From a checkpoint of a small encoder-decoder audio transcriber.
Model: encoder arch quartznet, encoder norm batchnorm, encoder activation relu, decoder layers 6.
Training: adamw at rate 0.00087, 5500 steps, batches of 256.
Data: trained on short made-up English sentences, spoken by a formant synthesiser in many voices, 26041 training examples.
Rows from block 8 of the audio encoder of a small encoder-decoder audio transcriber, named by matrix and row number. Rows with one number belong to one channel. Each number is 128 + 24 x the weight over its row's rms, rounded and kept within 0 to 255. All counts start at 0. Numbers have three digits each.
After each channel's rows are labels from the 100 clips, of 14848, where the channel reaches its highest value: "top examples" is what is common among them. Only what is clearly more common there than usual is listed. The data: short made-up English sentences, spoken by a formant synthesiser in many voices.
# convs1: first pointwise conv (encoder.blocks.8.convs.1.weight, 288x288x1), inputs 174-231
# convs3: second pointwise conv (encoder.blocks.8.convs.3.weight, 288x288x1, transposed), outputs 174-231

convs1.237:091140128090135153166104127145155145161088107115153108156143114132169147134090114105126109112163136152094150105093129134156118165086116089171124111122161118113156144149102171
convs3.237:173134166092133100145125167082117132133076106118167117148140106103148141122169108164110103138109111118123133136150109115157128165099153140146158088158115128115154110110101156
top examples: /ɝ/; voice: high voice; /aʊ/; "our"

convs1.85:126126147172112137144163138136106142147158132108143119119146139149117106105137096137123131152110143126115104146102097143154154153111175131144139092089084118136137099116140104
convs3.85:107111123155140120115145097128100176137073090153162111162136149154128142170148109110103134130156080148139088133123135131116127124122115156083106102098144097140106102106149144
top examples: voice: child-like voice; /ʃ/; mains hum

convs1.117:164128125140121167124129188160111081127137160111092112091120150147138170133096120125141138149176153153078153093141146131159122126079135143137125138145109135109141135127128143
convs3.117:150149124137109172154158095087092099120101179132144084171122102134144124102135148161168158135124176110118160101139123137114116149103144136159123111165148105130109136152111137
top examples: /ɑ/; /k/; "car"

convs1.30:107101152147143130103090127109157150155117093168159141130148110097112140092096100092103153109152148125101139121155102138136123109121108135089142153128121160118108175169134146
convs3.30:087097132140102110133090173126108102129129148125109132136102124120139070136127150081112101101180129090097103151114111110099127099121110120099158138123161096133106129082111111
top examples: /ɝ/; /aʊ/; "our"; /j/

convs1.153:085160143181105124155119136087121102088152104119145150115132143084127082089116138168155159113121119153103118103117158116134109165146145158126135129144108118129121132095069121
convs3.153:123145135089152128120121092144125125096147112101109112148127122136139085090080146127163103123100122166129111114138125106162107167126123125110123106148168148138108121125104139
top examples: /ɹ/; /ɛ/; /v/; voice: child-like voice

convs1.150:073105152153140095168115131170142132121132149160116112105137143072126098139166179134151134094096133150131107119150162151098145109107142133159157154136123166133145122156065110
convs3.150:108109139127176169100125100125112146099130155144103105171123129114095097102135144153166086104167099139087106121149116148140098149156118116075168133131112147121162107110111150
top examples: /i/; /ɛ/; /v/; "every"

convs1.146:125119148139131127161161132155100122133082107126152122132114126107133145111172108086079103171127119100139144132164140129115127147126167100176149144072130117125129162146134104
convs3.146:127125151110090107132141061089140139131152144153123148082086127101164105108102134113091112149080169161099170135122120136110149127146107119108161104170130137125113162168144126
top examples: reverberation; "her"

convs1.138:114175116171085153115160157098136101088148165102114170133128167133160137172115131117143115133146141097071142125163076129133144121141108133119158140126154156112126164156139086
convs3.138:162145087130121136101140132145144134152141144113139154138105178130141111151133113139112102140148101119111100148132111158140136159131146155129136156107146114139113154112154131
top examples: "his"

convs1.92:152131126157125135141113139161154142159144118108188123124129112152105102162139117177153108134138142102142187148091083097145131122159113126134125123134075158115111148090093165
convs3.92:171122150132098153152100134118142113113076087111132128114088090129092139126165147150120126141118144162124135139147135090140147126113091092135121176162130123104157152142119146
top examples: voice: child-like voice; /aʊ/; mains hum; "he"

convs1.5:136140116131153114096121157183102131143151182138140168103091098101144153136154144127149081142123106160156144152125095083112145070104148139096128090101087159123148078083096117
convs3.5:143143115137104088141128138146118149116103158142157082082159122137125132119123150141138125107142104130109133110142148093132130159136094121155147062142135129143125112106099154
top examples: /ɝ/; reverberation; "later"

convs1.170:166107156102109125105128112135135108125111116100144134134136113129107124153167175098126114119166147111117142123073108169113130073149136153106175104138101149065083105117107100
convs3.170:109136094145101153144137130121152127097123103116165156155119101125147097118115176098107110128124140125113139099109099100115141129173166107118157083125120095162150089082148143
top examples: voice: child-like voice; /ɑ/; "who"; "car"

convs1.287:175124129124053118114158097139143106088123164131112111074141150153146161121173118127086151141153089140139109154097113140152149125169149153103093141147114106152129099083091157
convs3.287:108104135107180087139122103148146157127154087141136090132119101136099092114119150125165103104143139109137179136171142133111153123136150114127144139105091156107119127132115193
top examples: "his"

convs1.231:114134118152137171126176131166154155131141170118101210110150135106150134166134144151138129152116112114141152098158130127128141134144135114126090165113131164111177120167097106
convs3.231:145091100181149149117105116129125099123113107140109132132108130141139086156139129082113105115151135170146137102160082159113134151120105110102131157102155150127126156141096172
top examples: /æ/; /ð/; "that"; voice: child-like voice

convs1.72:160116148150062103153130144136147098146126128146162101129126134147100133127145164159138102099086107115113138156102115133149121120122111144120165123133134143108112144142090136
convs3.72:121104140150108160147087097112122144117105140130099113124120179139149138106165094081087150119154162120099133139089147151145159111126131110175137101132166110130170117167140100
top examples: voice: child-like voice

convs1.212:170161057135182142097135104123113081151164142099148107135083116101171129127096112153167160096129109125084137115136125103108131138088170099188099099136090145117139130116167135
convs3.212:156158123102147107114166139133129084147121106154114122136147101065141162117124121109095142120096111134136099126147119122095151100090079169153124105145155127128157114165139079
top examples: reverberation; voice: deep voice; /ɑ/

convs1.245:150151155120181155115117115164142102153110152152145150180159141119131190160104142167139136125129110131172090120141113123100117145112142150056114112148082136136103139175115115
convs3.245:166177118150161114136103174161154173157133124129159169170153130156149168089151121131149113146160104123123151146117156138121080135123167141128163145099109125140126084147099126
top examples: /s/; /aɪ/; voice: child-like voice

convs1.137:142151078158162143104120101127138105158169160184095122098096135102140144102090109112141137123091150161122137106122146156095119110113104097138099153126096077107100094129148153
convs3.137:148155158121110099083156097135146123134083104143098124115093134114124163083171180119114121126120139145137089146134146102118117167141135147143164158140175141121164102137163119
top examples: /ɑ/; /m/; muffled (low-pass); "market"

convs1.78:183084078137142138124139149152067134125109110133126138127107128159158117129144132151168130080164135123130104114121104118139146107111165157172097101126128126135142092123102120
convs3.78:164114121086123106165181159130162100150109153127113116115143125113136126128110140115109102095159113118127153105152152126141144129146107184124123100143137162155125150138095126
top examples: "his"; /ŋ/

convs1.20:116135116116132106125170089150058160155123140162151137093121103134122126104120160112119136164140123141146167098148158108124145141111175101108074156147157142111106139123111132
convs3.20:155098116082120167125114136103160114100127125166112105131119106162137102133142140137120122111106105109139116111158132164146127164160126083136084140126125151127102150188136135
top examples: "his"

convs1.64:101132133130087151125157145130151122104121099137147132139108109115124132100151135137123100128128093086174145142143150127127130152130127086125114145129125089154121154160130090
convs3.64:157174130137115147130109163121094127132117120115125175168109123153097111159115103101138161125184165104126099164088149131132144139119127123091164152154082178138115131121113136
top examples: /ɹ/; /i/; "tree"

convs1.125:143135109122114125140121126154131112142181163124099133119138127091174094089168155140125091113091116150123120156127140158179142115135103135133168100120166084159130117124120128
convs3.125:144130120143141105161122146160172147103102140154170121139132120135153110136154171121111138095169093167161087140117137099167113117098100147119140156123105142188115113151101165
top examples: /ɑ/

convs1.177:161123094156128177151112112113138094132112128115121149174119128137136152085099156115139139077109129176127108145102163129106087170093114125133129153150129150123125110086110075
convs3.177:097151155130118118133175158095123124147133127151125161139123104102112157158140092113107122143168140109088149140122091136152116150136184081084113087126120103105163147170140128
top examples: voice: child-like voice; /dʒ/

convs1.23:132088126126124095145082103126123139097114137163147141134102133091089143134126115144157159092137114161100131104129099132107125114129130138145158149149156129076136092077090116
convs3.23:143125097101137119106162137119164129170184120163147138116141144149129142092096106136115153148158155095140133112100085112122096110135134156122137090119125151125116122113123097
top examples: voice: child-like voice; reverberation

convs1.269:137114112112140115152122146135145140105123121113142142133132122104138170133148143131165130125107100162130119116064096144110123117098078126080111122169104139132176114105100151
convs3.269:123091123127120128150141108118163153129090111131125104132155119163145185153164127099099130093097119162135128089120098102150112152138137100164078111125157115080177103104085111
top examples: /i/; "every"

convs1.218:140112076152110102089123145141100083152135095148152168131127132079120113127139140112083156129107131147135067117154107110091159113128091135160086144122117153138130091096119123
convs3.218:118123137125089141128144128077198132130148103130158108126122110146138207116135134103078106147119131138114192092145159155102101098090087151096107112105148115142127154121169130
top examples: /s/; /ɝ/; /k/; "works"

convs1.223:143127143189114123150126145144165129082119145134141155147121155154133083129145128120105105109108154129115127167137118139132110095158123098116156147094151145129155129145149133
convs3.223:174113103156126124155112151121147159145158120095122114120149132139120098084138157097127108118125153165138112092128175121131136120089116186131181120100158139125126083127120103
top examples: /ɝ/; voice: child-like voice; /aʊ/; "our"

convs1.111:101140158149101104103087125199128139097138136114119100162094135141139126065102109143126135102144153149163132093104125125121111164114150143136153104180161123075141151134099119
convs3.111:134113113111086073147100119123136123147106081118104134107142120125155125091141150093128092123143163176178131067158101097133173119102094119139114132122154091078120118091115125
top examples: /ɹ/; /n/; /eɪ/; /dʒ/

convs1.255:151136153155123130123135150123133131139121130142160113129096164115124152137146131141143132131148117164108108154147124085127107091087137116105062158099091155160153127116126092
convs3.255:121137150119110171114148103162102144115151175142105158166110140154132109160120110157116092145119130123104149102150123124122119143157155139150160137141115133101121099161143131
top examples: /ɝ/; reverberation; voice: deep voice; /tʃ/

convs1.155:149157146121132148123173145135144132104132133096106156115119131113134099172080123118148162130094144106115069108137129117122122160126153168121093132180153146143134153151132105
convs3.155:094155077099139125143141054126142128126153120145102095134145114144143158132139131086115104144146180119117129173108126124168147082124091142117093124164120121146067147149092120
top examples: /æ/; /ð/; voice: deep voice; "that"

convs1.198:158131126138132119146092130113125155147132131127154145126130101133150113104129141118199121142133178156080144139119100110130114111149108103151116097079122119137112128143107082
convs3.198:107094098167140142151131081175116086126134150107090159093099119093125146087098180101095129122137164136154086118078139140088110099129132135133123133134171156114154131118140102
top examples: /ɑ/

convs1.121:149149111157181120098099119107128154128122120139121165135129122108099180141078164125177140131119139117086170138162117124095114122155133095125145126135093101145155120122073119
convs3.121:128095128100133127140073120103149126132154087148146106122151149120121092117141156143155123116119137147115090146153108169081147118100148148134097131138100140077114127119130148
top examples: /ɝ/; reverberation

convs1.256:114120118082149147160190124117106127133131117146098167154088127164144116083137136107133137167104147163102099135146127060135154124078114116129094100177160161158096171122118097
convs3.256:088130101120144155097182133152098125144163130145111105140107134119139138153092147119142102121137148097149166131090096123128121095113156115104111126111128124152135165119159110
top examples: /æ/; voice: deep voice; /ʃ/; /ɑ/

convs1.222:175139079107148152129147162152160126188117152143153153127132137138138121111116109132124140140173144149146125138148095136123089135154152126152156103118110121124154094172192170
convs3.222:129171163136116168176146129121127118152115118102126141164133122144163143187120129152117197103098137125129098113142143173124128096115113105146116097135081134135150102142160106
top examples: /ɑ/

convs1.35:129151118131104139114136094106105090153169084160156158129099099109125086115127129132107158144157132120124111140102108083115147095102142180113115114125152137112137137120116150
convs3.35:122108188116114139192117143142095152142097141077152093121118136120134133125144114151131119138168068146112155142142156162151148128102114142125144110133131119144133180108162144
top examples: reverberation

convs1.236:182137140152124119072152111192162131168172115107081105173145126151137118177128114130069075121104117109116100178134150162130158099147114142130143094104109158143084114117126130
convs3.236:108094104204142153117126105092110143126086110143154178137101156109140118151141116128104111120154165140150140121111155120112098109125111094135136126137154116152150143114100101
top examples: /æ/; /ŋ/; "sang"; "he"

convs1.113:150081114102170172120175133151106155112200151099144151093112102099106111149145131109143102146152105140113170152122137105141125086124126120103123131134116154115164154132166140
convs3.113:137126136108118120139101091152142155101138133140159095108109114105106094115140148113164148094177131119100086124126130129145155145118098097115087126116138122137091145149156105
top examples: /ɑ/; /b/; /oʊ/; "robot"

convs1.247:150099157126167114143144130132128122161085106137166083143117100166100107119124124108108146115113170116143169151107153170148156135141146139126141112124158074082075133110119165
convs3.247:098107138135130088137085146128113133105151143118157139188185080127094134177072088146155121128127092158114157136121123120153171167117152146120096152172131133144142120114134109
top examples: /ɑ/; "please"

convs1.268:124136128111125154131140120101172166164102101160133105116092149097139117107125131131130123150150119107082167156168147120125114104145166084118113093170163103127118131166161172
convs3.268:113117121162108125117111110141175142144166100147140132137124099167104133149095165142094123085151117149135166103104170126098120126124120139101114118142102132148137089139144076
top examples: reverberation; /ʃ/; "every"

convs1.250:159103156105131107095089157122126147099141094095130111120110170160146117108154130159112171160128122102123157109141143098156130122150145163128090129135128149137127163150133130
convs3.250:096125101116129120148137151133120131152120130140164119149140114130111097121109140114177113130148112161118140129156124156112100139146165089138131120115137077128149126125113130
top examples: reverberation; voice: deep voice